Weights of a small image classifier.
Model: 2.9M parameters, arch convnext_v2, patch size [2, 2], depths [2, 4, 4].
Rows from block 5, named by matrix and row number. Rows with one number belong to one neuron. Each number is 128 + 24 x the weight over its row's rms, rounded and kept within 0 to 255. All counts start at 0. Numbers have three digits each.
# fc1: MLP up (model.blocks.5.mlp.fc1.weight, 512x128), inputs 0-63
# fc2: MLP down (model.blocks.5.mlp.fc2.weight, 128x512, transposed), outputs 0-63
fc1.322:103127158114168159060121143145163111160129148139137097135124111054142112100113099124157136079118119089113166117138118156144114137089159120148129072079115151131135127137113103137127095146130126
fc2.322:110136137151156112133106116105152129109120114131113181132175158111150116094117121074125131175078126154103089142150117120143085117124124143084134182107152145128173171125128131125121176168125080
fc1.323:138118115160156136100078114138126100140092164129134126130128111109158142115130163126086109135099107169111139147150120111108108096136158134127104080104112119117109095134121110118095138134086139
fc2.323:099137147139184090144119124119148104112173112149105147123107129133122117141092108131103095117114120116158129170117102131159086166135112119128102114101131136133124135085154138109137121154117116
fc1.325:122105122095199144152117160129160102146121100123108131130116149100119111139112104169101119142138114133139099094075153136124155121160108164128134120089155134118112139112160166089094153105168063
fc2.325:159163100120100125125129133182125127102138136145120119127100139084113135187121103140123148114099104152134104122119150130107118097114140147130134101096136094156162158110086091172135120148176114
fc1.326:144110121103151106113118192123145149139119111119109150147127087107090116091177121137169153117129126106117138105075154108151143136166096101142115122119158133152106125121171103142121172111118134
fc2.326:059129107154128165130146115149151098102092140096158135121109124167135117141143123115161098107112141081107104103134149137118118127096096120128162146107169132072161098118118148148151142145146115
fc1.327:126116049119121148142126119092126122106130107092125146137117140145159146093108111121148100124150177112135132063169130150150133110126115105137149107065110100175125081106127145112112113094147131
fc2.327:118150142119143155147127136138114105153108109128145113133080100119144100164149153166103136134152141097127127117115143156141105098099106138094138127153140160163068132126120144159151076111126116
fc1.329:116113114138136113124141103145165163120142121147081161156073093096167133125103102120139161152094137080146137164114139136126118124179108122117150123198156121141128137100129146094098149125124152
fc2.329:107140125154112161128124095116149110120121129115079150103112097135135154143140120133148109137090181158105158157135111141107102081135072075093137103129134146138140108131104130119126145118142133
fc1.330:087164149133113109093129102118138155120102114136141127106137114151144105135163103174167121096130151136109156135126134127153173127099149088110103124161112080173087161124107110124155142099176116
fc2.330:120102120125101105131148090110174094111139087137136127129171132124140059119107113133126088116129134154128149126120132100097182134118157107101177147159039137102124139119144161109110142131125140
fc1.331:125146136158078077148127135105145138163100121122127124148138110158141093100110145138147110136139177115086165079125156110116120143160101091119136151105150128130114138164139135122174104167114126
fc2.331:172150098109143138136142142111142173146119149101127104125102106167089132132114141131117134118100104152130120136134084114133123129117096144169169104190158116118154103105120106117144173192179148
fc1.332:121114114121102136089113134118188143114127109107175125102147128124141119098150127105128116145153135162079134113166105146127133150128154186114128125078141156124122106139128189111096131143168129
fc2.332:154160154143106148110084156127123179143153094100137120136071152130154127144136112167123185115115137116162160153131133156147094147127123059089104101126121194099135118131150095147126136129122146
fc1.333:139077132117122131067098101112135091124154103129164131113110146104137123122139089108112109095129166143196115159143107162133149108097111144156107165113104152132148102128106141117148087115145136
fc2.333:128103115112112117116100145113110163128120142117129128120148157145111097143117101081150152136130125114153159130139150161121154094122119155127153112132079138144164118146100129121155118143140120
fc1.334:116111166129150104115153149117093188126128096146109112117089140111165155117099153163144154109105123155131110141125110116109102118083161110147063130105121115119152114124111153087139108111103125
fc2.334:071158151199157171128149076133130119129140121165096133142134108110111129102088118095108098122146122162116125107160096156149165104135125135132139120125105106142141127109113170116133128129106138
fc1.335:107086144073113130135167133132101127101163136114152135145175137131159120121116112143106156156081129122104115114169187099089113117128168084109103131162106139118137123095121105102144141111112126
fc2.335:086117141134118149183098102156144106099112091099088165103136145120139182159143139119125112140068112098122103112123152146166119134142128143124142128147160156144120148135154136109148107152104112
fc1.336:084144091139119097132096119096125118124163119109127156149135141153124110174173196127122091104153151149123119093135133130124157138145126141176105118107126106122140140128096129094150100140132169
fc2.336:138119116158128141119146118185099137137134165140135138101149140142132091135158112136089143132088120103100128202089099121113170112128145116142131158116125125097106154133129108131167128087122131
fc1.337:133085101113131193124163156103122115137139161155110109123068143111160134097139175143141119116141153171147110140180128133099148122125117099162100125128120143177119127139112148132069105115101119
fc2.337:114117144134117073123155141136161121104114135070070119106077101138129129123082148115132152158138166176118137096140144124141110130143132095129124117171096138149117108149116090101119102117142142
fc1.338:149110134111110107132144121090160138139128150155144151150140133124172133150084126164126089095071126158085148115093123143147115124116128114113139148087142138177155108125105177119098110107137132
fc2.338:130138143099124166175121126161148154149163116117153128154134136128152090123109144157155102131157158129110080152078063141143111113119121162167125096146146136095097178128160160172124107129126112
fc1.339:125111108127118197120154063139099144083145116135135125134071148128158131159127146095152165124118133148131136135124115126082094129157132161163130085140136168142134119132108102141153110160071105
fc2.339:159113133134139102115130149127129134132129156125128143148105126125132139124123114120136122136187081113097111164118142110100119117115146097136149130168126164117110132162114126103088134129107092
fc1.340:088135077145104124139112112105114109158112113165113110102111093105128122139160142087083139170150138144108160134119125099137104120101157130128123156136127126136104097110132115151140088104125103
fc2.340:081163150141143132156079106152154107143113092119103137132143086106138118140119145115099142151145141135121119130140121151100179112123108131095147159117120161151134154098124120110156148070120098
fc1.341:127097160110149127147110130159142099110085162137136126128141113137123130122151112196150133144141123111175127140104164117104092190128176142144148141118133132187129162087157144114128148143126069
fc2.341:140147107088135162128105155166107064125167116144145116126118125099110138116129118102094139118110186133107127139107122125087105127096125149088143111134124115083160101120088161117169169150145116
fc1.342:145157150111127107122142110083085149105145127165116134100188107128145120160137112115141102071166140139120162118131131149118171119160113118135127114123099093150096167129139123136119107173144131
fc2.342:102114119093107061109129124129155142095137181141114091113163133154094108142115149117092131152121164148079132170115157112133151136096159108168121126106118093126149118151125166122145121195120144
fc1.343:128110183119116105097129120102140151147152135137146111110131108117161123163146140152137102089150121143123105121127123139137154138157088106167162090095103078141100133128137124138133114129128126
fc2.343:115129124119136106146136120137140135090097141159153118121123115156136153177122152108082098099107143129133126158118174112140150119113120118152138141116126093116136121157102127130150108208146128
fc1.344:152184165123092168084098141097164101135140124115123120088164163115145127129157120129126081127079120108096120140117166105152139100125099112103174124133162134136110126189138101170106112134118097
fc2.344:074157108159134145099164134086138159129102142135129124120149133081124145143139127098194124127133128138118142095092154169163131130132136114129136115156094117122173149104118177148112127122121124
fc1.345:125133124133133135144115144142134126173113122121077127140113112138161095116163092113121140107120133134087117122131113155095156140108124165146133108091150101143166137169147101147088139185131121
fc2.345:164161129114111128138166122117089131096154114130157142096130128102117106179129114107105146098144133125118130098111116123190155136114120151151157119097158112132198106132122128123094150129128090
fc1.346:099111076129123116126107061135073123115155139123171129152162105123123160155096124081138104141146116157121148128091137145100129126157119141151187156107094140104142062116113145087118117144085136
fc2.346:117139152120115129110093119108128081117123109139155103095137164132081130150126142151098130140184133123119120151118163115157130179120151097101142118118098135151101133104113096144151098124139150
fc1.347:137175107128134108132100070104135110148129121115111114128141147163150130208111127133140137117146122127115159095120129164092090126081091081140096183099120120185100106152167116149120098138142128
fc2.347:071181117137111147084157144135100107128135122125107081134134140136132115110136125156151169147118093120119080172180139138102120103109137123094166128133162125147151099110118182100125141111078087
fc1.348:114108152104113108121109062165089161153143119111139118154121110114126100141123114125134129129104104119107148137119128140126160152115156119111149139159127167160155104157118142135146118153095165
fc2.348:101108147131117141137156160130115159110104126117140130083113130145144127150107126152098125167129115100123108123109151127135122158124125102119156119123128168193098129138166102125154105109100151
fc1.349:117138114088103095129169158132098139139098126080106106143100157120141158156164125114157115158109081107129139096112142129117102133143127145151127119088116151109113146080110139155160077145136131
fc2.349:107116160123120140151149141139156103154104118140118172152119132096144194100170132136093132154134136108087116140128146132135177168093147168122141114163117153083139125158079123150176144133103109
fc1.350:131129142098103087165141099167152133139137072121175125133120126090100116149125125102121126154137111148133134142103113065123071084105139112158132109121121109103102115156155097155177113101102156
fc2.350:100109121126119124139143166108110144139129076115102111110121108105139163143140126134109130176160086109141148115137164173166075094090085152127162126117107129122114107120122118121147094145095133
fc1.352:081121134111086148118147103126171132134152145144122147164126164125126129118084118067131160107133112129140148101125091080114136132173087102099119162126111099142173116099154119150140128149132133
fc2.352:173166142122134092127194123178119139132124132087105106122107136151148120128120152126142135147139124147164119142117124121110056128142084090122138120157108111178104130098131142077110130072093121
fc1.353:104095148120084144131131163115109125156141117109148136112078129088192155162118161103103157108107151138141142112114127076085116112159093111142134176099150098115106096132156136114098108131134162
fc2.353:142158130095163138164123129160120110143131110086117106104132162118101137131114154097111156113121143102118110107139159127133143116135080124176134122104081104141149155116128127115121076131090143
fc1.354:133082142116091126091134135161089110145111163129168129133153134078088134107137162136155113131106148087166166143143177138137122147130142117168140128128125141139100141099080130138131144176098159
fc2.354:094139153135142076107132101121126137150132130145111126129159123132148125100144076075091122192104127110106090117134083137136129113142193143103111156147141121117175127143162129086130100116134145
fc1.356:105128094095073108144121147115149089145149146152099083152136125097113100130115129104152075146143142106113120128124118113114139111124104102132144108151116154109109155117120113118169111151151106
fc2.356:140094112109112113133134131141095164159113145106083163181095139162130145146133102092132112129146147068149141113133091172121091150078147114140169120141068155153126119127166133093172147154169125
fc1.357:109124108118110179147124165148145083116113145134156118142109112155122134119135110119114119100134115159132103105106138095162144108171113136125145081148143150116137113155158170096112127124181034
fc2.357:112134108123105168135094142148120142131128128123168124128114078065121100153139112119120133098171121152124105133118118129072116107127130126116113110094113102086142150084101103175113184136117168
fc1.359:175129110103172112174112152128158150109098131135108143171193146107127143160087129114133107137099104200137103114105118113164149096148121095112141117104112134106110065135164129119125129135137130
fc2.359:148160137154117124129100131099095150158126109104093097115093138168134135153154136092133127117108123114123158063146150119100110176108094160132089148107153116171064201106157118114133140140173159
fc1.360:116092180124143134160097142122144143116111155109146118064080120110090120179163121131070111132146162150122108140066135129103107121136132154144139149136104127077150127137137122136147092157135123
fc2.360:133101128110129058149128119119152145126132175116069136133139123106135095083153153142119141172166165096154155102121143125107116128081121133150123134144133155111064090131108141114134117136134113
fc1.361:133106080095129132128164113097110167141130099185098137112139149100105133126121106110127140138141159080148122159097152176133135099130127119127102188092100128128159091095136143135123101128155128
fc2.361:097127171142110102113144141167121108110110163121116125109141117109151080123138170102098126148109108136130128142105151108121148113130105157124097125138122139159101116135108135124111150112197162
fc1.362:123109152120100157157121138148138175159156132120106199143131085074101139160123111113098134140135134140108132095082119129114112133131109139122106155109057109133123136112128167127122104081136116
fc2.362:069153114136121087126128140136133184088155112102135136089134146110089134117125134119144160141127156150122135139106147125121147105179137110087145077123109152118175119119121137112125128150071163
fc1.363:107106184131088123129121121149124107141123181130124126144068136116133113114180130125116135161141132105093158132158132153152159158139090123118113117114130119163150092137137134145149104134111162
fc2.363:170167136125109122137145125151173128152142125128142114141123070147053133106118151126084094131115134124134141134126097119153101120135146146096126107162124139124127128125088161110136109153138121
fc1.364:115128122123101097095139101141165148113086159139132128144131062107172147149100152098155083139127097151127135111168150120147093127148165175126128138093160113163107081150144144116120108124139166
fc2.364:133109125135091135143107100144103108127177113121132148120136141146177142183107157156161159102158128129129109155122117154130124120125135144107140106129150131091131108136137094124141152145097100
fc1.366:164169147106136087107165084126114136133119136126169177089149163156141117147164159165123115116127147150143137111132119148105125133157118139073108120137099118118127116151160117119164103129178128
fc2.366:131135106141176134123135139123108092139113121132126123114145151150115122126127091169165149137113087141083169133093095155131112141120148169085143152139116147162134058114131125122155129117120143
fc1.367:097134176112126147107124118121178164195097092142113092094168112112135173121106149135110141133121135156120119139163128066134184117105122119145130131118082134134151054151082109133106059172126132
fc2.367:161101176135155113091166082181137130095138114172086108131077144105148151108119157138185127120138142154093166150125118121139140139081121128113142123145119131152098124126152139156101127091123125
fc1.368:068151128130114107160120129078102145182163106148107118129101075107142162080115124098136094109108138125135115083114151102133146131104205143131119111127120109131102149103137130133127126122136117
fc2.368:100124174103127133096160141113146105124079079152118141142099085117094142132120123165116168128134117146129124098123113164122142147149128130120140091162125144136116133081107161111133104109119142
fc1.369:126134083090151150074113147154132139127115132106095106099149110144132130138130177086161183101144143118121123156130114141131106100137152100121124114160144105098103143193103103132108106092122121
fc2.369:156186073129119151133132130103149070115133114140134129116107137109088111089104079135126117150177129122113146161131121168162139129151119151139162150137166134141083151102112137104172139136114142
fc1.370:143155093112108127121213136102097108132147156114110154123136147097106101134155087122140118154109154145142148112105137137114108131136120129126139101121142154149162117135158138157076139144122116
fc2.370:169160175116151122143205053139113120122099087133117151111130143132118093092145113165116152132121138150126138132090074126125137086122157121110109113174143120092129103092100137138106111130089129
fc1.371:103137149139111118122098148129152101106118101126108131117122149126142174120174137132174061121177130146127141122102095161135117120135123103123138157125110130128118134126123077120102092112158084
fc2.371:149105106135169129145113123144087114119143096126093083124118131114104121132134149079109138163130092140133169171176131112131125113152116144140162135098127081098133145100074156106143067171118110
fc1.372:179149138124152103105133134121135101141155145169107105111138118131127129146115113073115097138075084142112142139155152112090127107150167148152122165129144120144113133123106135116166150145093122
fc2.372:074123088124161132145106154138125134117115112133115155145144156134114145143113130154167132113140108150142141107151161123168151122138120096119130139134165160150142126160150117114138050172128154
fc1.373:121121134118135120116144151139149146116142115124147134146137084134082141134074131118135159119128131182137109084099140096173121085106119098122154120133131143101149071126134098148109093137098141
fc2.373:149126153135132123136149130118117117119101115142107100184107141167143106125117142155089116166120099136187117109120119126083146146118146146150112142129120121115158117175162113147103141136094065
fc1.374:130125081080151115125149114113097173095125100165151172146122169128161138104155146158117122104120139114152175106162111122100151124104150123177109144119093161135169087127123147086150086110136126
fc2.374:109135150185146105147173101156097117156120120115122168091136128129097142155098114160176084129114146114137137088171093130146151120124132138118132122145113090122129127096171145106144112137147147
fc1.375:115165112100130077111110097126127095097132110114121137147090092090123113096120169128157118169130132132108134120110129116170097110157149108130137118135093143083097103142139102135139123085156141
fc2.375:118145126103147123128128132050159097140117125113159127105161117160116131127132147118124133135135111128120082121124095071138115119124062103200162137107138118170121157112105161111137089091191114
fc1.376:147138143106136111127135126093182153119129118136113121158165143134114154150131093123147107131118137179076140118091083136086170195141121165126150151141141103116112148136117145101082142119121109
fc2.376:130159117138142135140082131147137146111180072118138147117126134111146082166109131129165139139144146172157068113102090121160126124169114130103117090114125133112147121132152101162150108125154107
fc1.378:092131106104146134159135121097177134149120158140158134149119124122141132143101085121121125098111126188100133127094132093179155095129145087136147124114155089132178085131113086136132093136118164
fc2.378:092117132139142161118135118156136140154098164156099120102122143193142126142127146093165104136146130165132134097106116119093142142141122136099148104147117115127094138132147141091164195057139141
fc1.379:125119141151128133136146143130118112098138133116120130098119090115119145066127160182109115129095142118138147123158133136130156179144092149127140112143109089175108131113160164136155136153107136
fc2.379:122150117122144136155127136119167138166127137144086132170099133090141148088122159147134102086109116106165121151121140133120134157157143103133162098148086127132183098117131167136156125136104133
fc1.380:173154161167157178148111127106140132150090086113119127089143114098128175066119133110087105101107143143086130153127122088105149124133115125155135087135114099099118062137128100147134135124111137
fc2.380:069158158151156119129155093118139117134159101119120132175096138128125097112099142123121112145119136093130145105116185163176097135124152091119128160115100112104113131122104195133152148104140118
fc1.382:139127145109119151132119139135103096142123136143120111150099116106184142109128134151153126154127168121147121129158145132141131129137088143131123178124125117104162102142139163125102124128097129
fc2.382:137091156143153076103151116145148081108140157115116138127108118130093152157141146078159110130119137142175095115154098100165089103123117107142134158130136118131113121145173138101127147111112109
fc1.383:131109162143112157112156107120106140106128138148103126157105122112143111133143114105129140116107150170120152139111127103106139145146118083148110166128106157144129136126115121150089090113133151
fc2.383:137145087129122126130111122102164139129093128145119130072142111110116097133089145112148090136119124151117173131075106105146104094130126143142172108130112106141139125133088149093115156149179138
fc1.385:135125118124113129122147122135113126126132124121146103130129088110135134096115132110150150111131133155064137091107124099114121078163163064147151145137121113116125117136174141133149089124155127
fc2.385:101144161098168155146146134155164123136109121121097120074137143161121144115124153156119102106182126149169112093088125095108096129077084116174126126129154103109097154120070145103157139103150133
fc1.386:164101157118138102145116134152153140114158149133114126137166122102131107120119124140133123129150098154148128159116063109176127120162122099127147110080070112127131155157135123134109141113168147
fc2.386:118123155147111126118114142121155158142116150143137147139112130147118128156129115162128122116128085130119153127119106098089113123112089149155076163091108104164116164150130147146101132134135115
fc1.388:133128121149178118138126105126119123121137131171143121086114144091096113096091134099129135129129137116099146072142099172117161146101100108160110096130147118112149108129126137149138146119142101
fc2.388:115139110138154121117143128097137113129137090151110127170105112119095182145133192142166104114132122077146072125135096098166139151111105141120102147148138131141142125100104128127130142107127129
fc1.389:142155135139108152110100141079132056091153111088150138124157141125156088136144119123115125142139103125123139093117131139124135124076137144144165126128113127123095144168121149147104110099150118
fc2.389:079112109116079115110121161106151150130131157164127118157139129085103092136099110059161111108129145123111150121097143122176126083110119136124135149107108147120181122139121160126139132122119157
fc1.390:111122109119132138129133174102139149126133121159105117130130136091132125118138110110120126140126125123107139074185129133147128087087166128163062168098146102126121123130120170105125155113092118
fc2.390:108095155142138100139165152131164085095126087123125129134103092150139087148106132146132139102152158151144109127161153109136141172107110126151168097146132122124068117107142150126111093131104157
fc1.391:145119173146136143122113116142157097129122120150139107147162100102161100135097111144118151122096100105133138140148129165156058106099098122156177124090156116095143134118127149128090148137078128
fc2.391:149108154089128129174163106133136161114138124140128138171133136104149124086124135101099087164131133119094129127122096099152117143197126142104159121105131081144130157104117105135132119144124081
fc1.392:128128152128112149156177144136185115109108112138121150132127105113135101145164119099141096138071191117161116137116119115139128127114133110075129148130102084112170108123126105132137119132147135
fc2.392:148163137098167150111135090107142106136118132102139135117089106123151144132149143124144138155126160129099093149108128132127110135124131146116125115140114088147152128107137098071132114148070159
fc1.394:175141123122123122109085137181129149179181113169093115112144138087104117086097134109143111135097129146138163134113149145129152120106115147172142125146119136109122154137137141135127104143146156
fc2.394:166139119070127112151149149164131153126079155130100130173139123095168114150123114080080160128106093132114112154134103122112129109136168095131143160130155175080101112118096104174145136176156095
fc1.395:123138140127094137106098120130104096113109106141126109123146138062135136197123142122131129129110138152103136125081135094140111165186112110101099175130117092120144108137115136149130156117125144
fc2.395:112140167148150071101126150114127127165150178115130130142133103096109115111145095093129109134111158095080146090153149075138137145119129122152120178173121123120109149103111172100111115075119172
fc1.396:137087079134148175130114141115136120148124131179117137125125112140151153172099123122130112141126161132121146152093154137104127102124137129115124128184097115151128135110131143116099146175151165
fc2.396:140133099142102176144062147145155128123125189124070110111111101120160105154162108082125117147138107163104159160091110134112089093126100146155145130128119120111105137112128126126174180114132120
fc1.399:132128129116094101110110218155132121154105116124154105150110077125151134125143130151135146092125126121138129108112159160150149145129102095123153168100062085141127101125159139151109114123119132
fc2.399:106117137106170110124115134149111110106113145121114124128164182169121128142161102135142129123141114073129132067111108110140174134120139110149143156147161077122098157132094116101151092149167118
fc1.400:126136116080118142119097118136120120108135139112137152115122085162182135171152124093099156116124152123136101108080157130142127073116152161145095101176114108115137129097125146117160165125129112
fc2.400:130106115157142106133143181121120139120161099137081140108132124178087107125145128109125141104119149099094130128117070106156153123167128141117121109127127091126122137124128175116101155130131098
fc1.401:149100099111071173105130156151160128088142130136141143143133154107146119152129127135186164098175145140121180129156123145083070142116111133146129141141096154125087122103109127164102097099093127
fc2.401:099107175086142108112122144125150132095096123144108083122111130177150166106114158161121127126141114142153150079126114123106112146139162089144107103102083138142101154152112157116122144123145106
fc1.402:112123124122150130116129130107125124107178135120103129137124137113145138141150136109089077099185116139113094153099125194167148159131096132182163121104129122082132115127118102107138106109134147
fc2.402:143163126105132131102128126104114130144161155116142102123102145122147158135140124092099109119156151128124147165099150077117160139134152092157131115141167109100140112166119099123144077170134131
fc1.403:126107076125131109156141118151102112108112163152157129132197136171134092113144125133147146144133122175112143135149085089131108124139129095119076132107130098101096079149138136114134148137166118
fc2.403:124110110123136130147113158107111123183152107082133125104075166178151130085120143119094147117156156170118159118095150113135107147157126078115097118136110091135120129105130092143116166155140159
fc1.404:156115162105116146123181177132119122132100125114103143165127154105092116104137128084145098171114165127130148165151129139093100113193175148165112080109124121126135113127160110114121155093124163
fc2.404:120134130094099071135167092134153083151169088152125121100147136127128164157135143165068149137094177144122135137115140088163136090134112124111154131132145142137152109134170105082163147108123121
fc1.405:152166183118153137103163169151140095095106145142125115142124129134180144114131148106158121133110105144122134126133106122119115159130129107136148115168106096112130107130069149127127123118145128
fc2.405:132191145133139146151121145109077129142174125113092137119136107117111111157055116140087103153122110129092091132099141126144113169174176105120162152110117126140145117128153137147149137129115094
fc1.406:126172136124148127176097120156160098120084149092124145133136138111130092125121145154105133141129111123128101110143122078113172119120126128153141138101085104072167109152100122183144088103099109
fc2.406:137133137145140096141094166142164088160145120135155196181152148116127112155089133085125112118138124136124120087110096123097117135108159133148132126106136155100075124100183103144127165122174124
fc1.407:129113108143189146121139134148126085148088178170119131097156123130155121121129148197199093123097157119133134147186116105137129127119106137153108106074127125147122118095189146145141108145146122
fc2.407:130147126142118148138132135126127091150123127108090115148124105115156135115091200134098151138146147165091111148108169124141093164173083104104138106135131136097130123104112098117125115128133144
fc1.408:156095098145147131160090188125130122134087132168128161146139090139137151128119153119158186100101146184104108097134124108105116150121093108145131129120162120098120112121178127157097108121135135
fc2.408:124084114129149157168108110127131133149094144142152125157111165153175150147153133133113115102129137140101126075144148096117150181103071150099145108120142121138136154117157118138169109125124115
fc1.409:100169116114129112149126128108143118119135104106168119184176112123107104108112109148112138136134121106136166141128125121166153122125123114148096127111083133095082125142147132165131114142122126
fc2.409:148142095196133105123144127121174127131094126136140143175084124126145110126178115155106124128125119147138126144123114137089120151132135124142123089129145148113122163145140120107117131138136138
fc1.410:098154116113124161137139061123118123148097152150128150086147134131144115109135151156129141127112111167110130161152134148086113096136116175164112070098110146158106133131093104107109095115087083
fc2.410:139119121149149092120136176170142113153165128135126110149122078137102095111099106109135143114186077132077097153139111107156117131135139140142184099146104112136107119129168135121077158153108129
fc1.411:085079130156126144154117160114103157126125123162114113161134140156129120110138144135127097108104104147148140135131137110125135170134153128131153164157135113054119154154148128168132112151092091
fc2.411:140126158101123124149108069142113086133132138142141141134135142084149069118151121128169110134138152133103122136161100114096122163116096087149139143122144131124144177112149150172115117123078099
fc1.412:090097151145148111076110107117134153122155153120159082131144112099135122178158104156126105085145139157118083165110147155157116133160084124153141147102099112088095127110114162091139127121136090
fc2.412:147084137081142120140123104181162136102129140148181112101101107111077157154131104112114136137159147164146151156140163083145121107152177127149147159112099119112145125133099112099152125153113146
fc1.413:141072087131144108130113127119080085141093141119115101147155103124136104089119149127157134090134082182080154098125187095124114124121137170127118170089115113094090108122147136125167134136131111
fc2.413:100141164117177147119118137117120081117108166167123143174133108132148139155098115149112137079163149137122153158130077152131094160127175115127141139130121085161096130110106115149130122086134170
fc1.414:147157102100135132141141133121131117115075137142096114167160131091109147129106122126117144106152149148165092103070108072153135121148151082143105153105099115103114143099172134113163157083158108
fc2.414:142166108158124142120144142115131141158116130141131110136151093141094138119134128164117139140134091133126147052092114126137092153086088119113095186157131109107146155119106137128092170150157123
fc1.415:118082125137108092082141139103106114095117147142143123133118114134167120111093140166117144143139130175131136180132104168131128128164159155145105100109115137143129127135111085114170086119124167
fc2.415:154123116130125108131135089150138087128140157122119159151160158158127125190147101120117108102102092126108111150103145107069159120143120155065085137152144162148163115115119116116104130098126143
fc1.416:146112135103093138173154127131087134149150116148137098168120108105114136162093107135145184105143111158110160091114133134154160100131149088143142113136133139092089120144120123100170097147135119
fc2.416:090106135103100146179158143126136104125125124097132108129155107179156168097119114123095108155118082114147122112096132130095130197101130124137138102116120167120110117119100129134129097124099135
fc1.417:117107149097097124148137141150128105121085115139093132181127166139138153151137116156146098113098140109129146134124110148077110111129070115133114184115105134175104171154138114163131121139134107
fc2.417:119155146131122122144149121145128114112108137158084107141135112129144138123127145120127112146148138099128156120150117159146082173173127147162138162128152091138136099100128143141174096124115093
fc1.418:187116125057165154155132141127157069118132088123104129139136152124095124123074118094148101108153111127130167129168145149124090119108105118140141120168140117148097159151137128073085110117156096
fc2.418:139132124106114096130133129140100151129106116116113134192140156107094112133149120106149106130168131102118185115146129150094115158145147110109129143115122086154143154089060103144127157124128162
fc1.419:078110139102129092179140126096117129110123128116105118132164090123157132130129125155123106148089138158161140125139119069116154126116158105093147142131094147127105087124138096150144126124127122
fc2.419:126109140123148141138138141135149118097163124129116087154149100117121121142138106172134114126130089153113091128123094146131111148155120109081130147118145130171138090084143119065160110099125151
fc1.421:140137105083081154154135112115179135172114100111109083098146119121103103127123119109097131132119101071130087147147123143165158137144126132178142134165117123120108125126167132121147121137179090
fc2.421:112134117161109146163106103114133103116086110129109165128142087110141150104158177118120082100138122044157125107156120125137112134096114105112131100121107141163128133160158172127120186105103183
fc1.422:102109153137164136145149152099127130158107161137103132133109086088150133100126202119135120137110171102145117116136101119149120138137140140115126149108093120126147152080124131120128103130120116
fc2.422:105122114101157101136141113140156086163128087111157123153109158132130130143130136123120134145135122126147162114113137120142107093127123125151128085165110087116126089151154137090141147131046129
fc1.423:123120091148112141140103127085134149149153115083157139151162123129074101147158156164151143157103102106134138096104149112147076135108086131128187131118134125111128123096169107142126118091129085
fc2.423:108151145145126109086116112143087162135074128128123120133103156122127143125169149155161121096150120089118096160126090142155103142141137128160136117172132083117163136117092123150096129109132152
fc1.424:108090110095118161143133108100091151137148122142121116109127140134128098104108118097116150169123166154145137111078086137113117158090121145167144159135128175138124148173136148137100123105139100
fc2.424:155127125089109120130124078109148122156146128099083183128139120185157130096131157128133194109114173121127086096138106122166156106124150130155116128108112127151122124164106108114098147121070148
fc1.425:087116141081115102093160127128139145140112132098119087151129130094096200142151140125108150141118116140132103111122084139150116091152120173174108133129088132113105129081121079124122090127141134
fc2.425:131087155153075112142143087120153112144118120105161161180151179086138109100117139111118124154174145144096167150126136110137145132120113127179121148102114089095139153157122137142178164118139106
fc1.426:107093126127109124111136121139085105120141128091128124140151103139132167094158139154100110131095150118154152179136105108126112126115137142152111062135130117090096118121115116131105136114121135
fc2.426:075122138164114115135136119087161134112150130186120107164189111115135163131117141133131100174086089137092132127133130176173140119122105110144115135080110141122109116115163089117135089115144103
fc1.427:107100141089092119116113112129123142096147106175101181151138155134165116095128122128127137142132116166122124126126120089136139157110118090129062117122128152148118085089107145173097142137091205
fc2.427:136160157177119127139077122114112132167103143103107093141100145133141107124144114088078125147135102121131127158062127087136114141124130158132146106137136146135116138146115094117127125170138147
fc1.429:147139140121129151094144105142102133152148128128103126135150112110146124118105122158102176111122134117153126112095112120159139095167122139100097134116102110137095102142095173127114135111150104
fc2.429:102172159117167181160133112088120138107135114134133156152127158128124145141127094158122169092131069129154121131101122125131177161132137166107097142103086139078151112147159130109112105113135096
fc1.430:143115177103114176147157146114121117121120128149114115172108132115100100093116136143119148148090159112150160122083151117113121123114128145112133129118127120076075117098160101118125166126118129
fc2.430:116121120105136138132125107122152139161154127103151106143151132126147137137178135145095131128093118139118164152127178088133139106078142073116135108149094139144159147154126123118143122131115150
fc1.431:111169134157184136096141107103141119133115145106106113102100180133117094135181098103160151146148157118149126077143125107125133123145147131147146131062098078113128114105120129094127108122102153
fc2.431:161118080144152130093111130117115115139104137105135170142157107108156145156113129145147103100098159128134139137101082135125131152129150155109145132111138117165155096097103155142143144116187137
fc1.432:157124141099141120118114096150139078135147137122104118125137097138130140123159086139116082150131090128125158155081110135127114101139163138098093091134136088145120121115092125130121130118154104
fc2.432:158103172111121146107107134136142156122169147153130139143113105125117120110084105139134156114129128128155140117125144145113148140116099101118129127124149141108149160193095138171103112121139116
fc1.433:086127105109113149106143125110108131177139086135160107137109100085113116135152136139156115113076104151111184149117147126127127126138172154149106111153126108086161153099121095145117118160089117
fc2.433:129124127173121123135111091170136109135127182133113145176137142116161157106159121124127127136181120109086093122139132132163078113139062103121110141144129161142137135125136164125162129088115113
fc1.434:106118121154130145123162159133140095108099100119088125140130151184147143106157105102084157129085097138135151166091095118136108119113153160119113111140105155123082059148142097128117093106125152
fc2.434:098154106149141159092122137120107115101092141164132100110175121111157090132146154121147117113106094109117156143112100145146123130123125124134097179082113176125107132120178091168084145127102125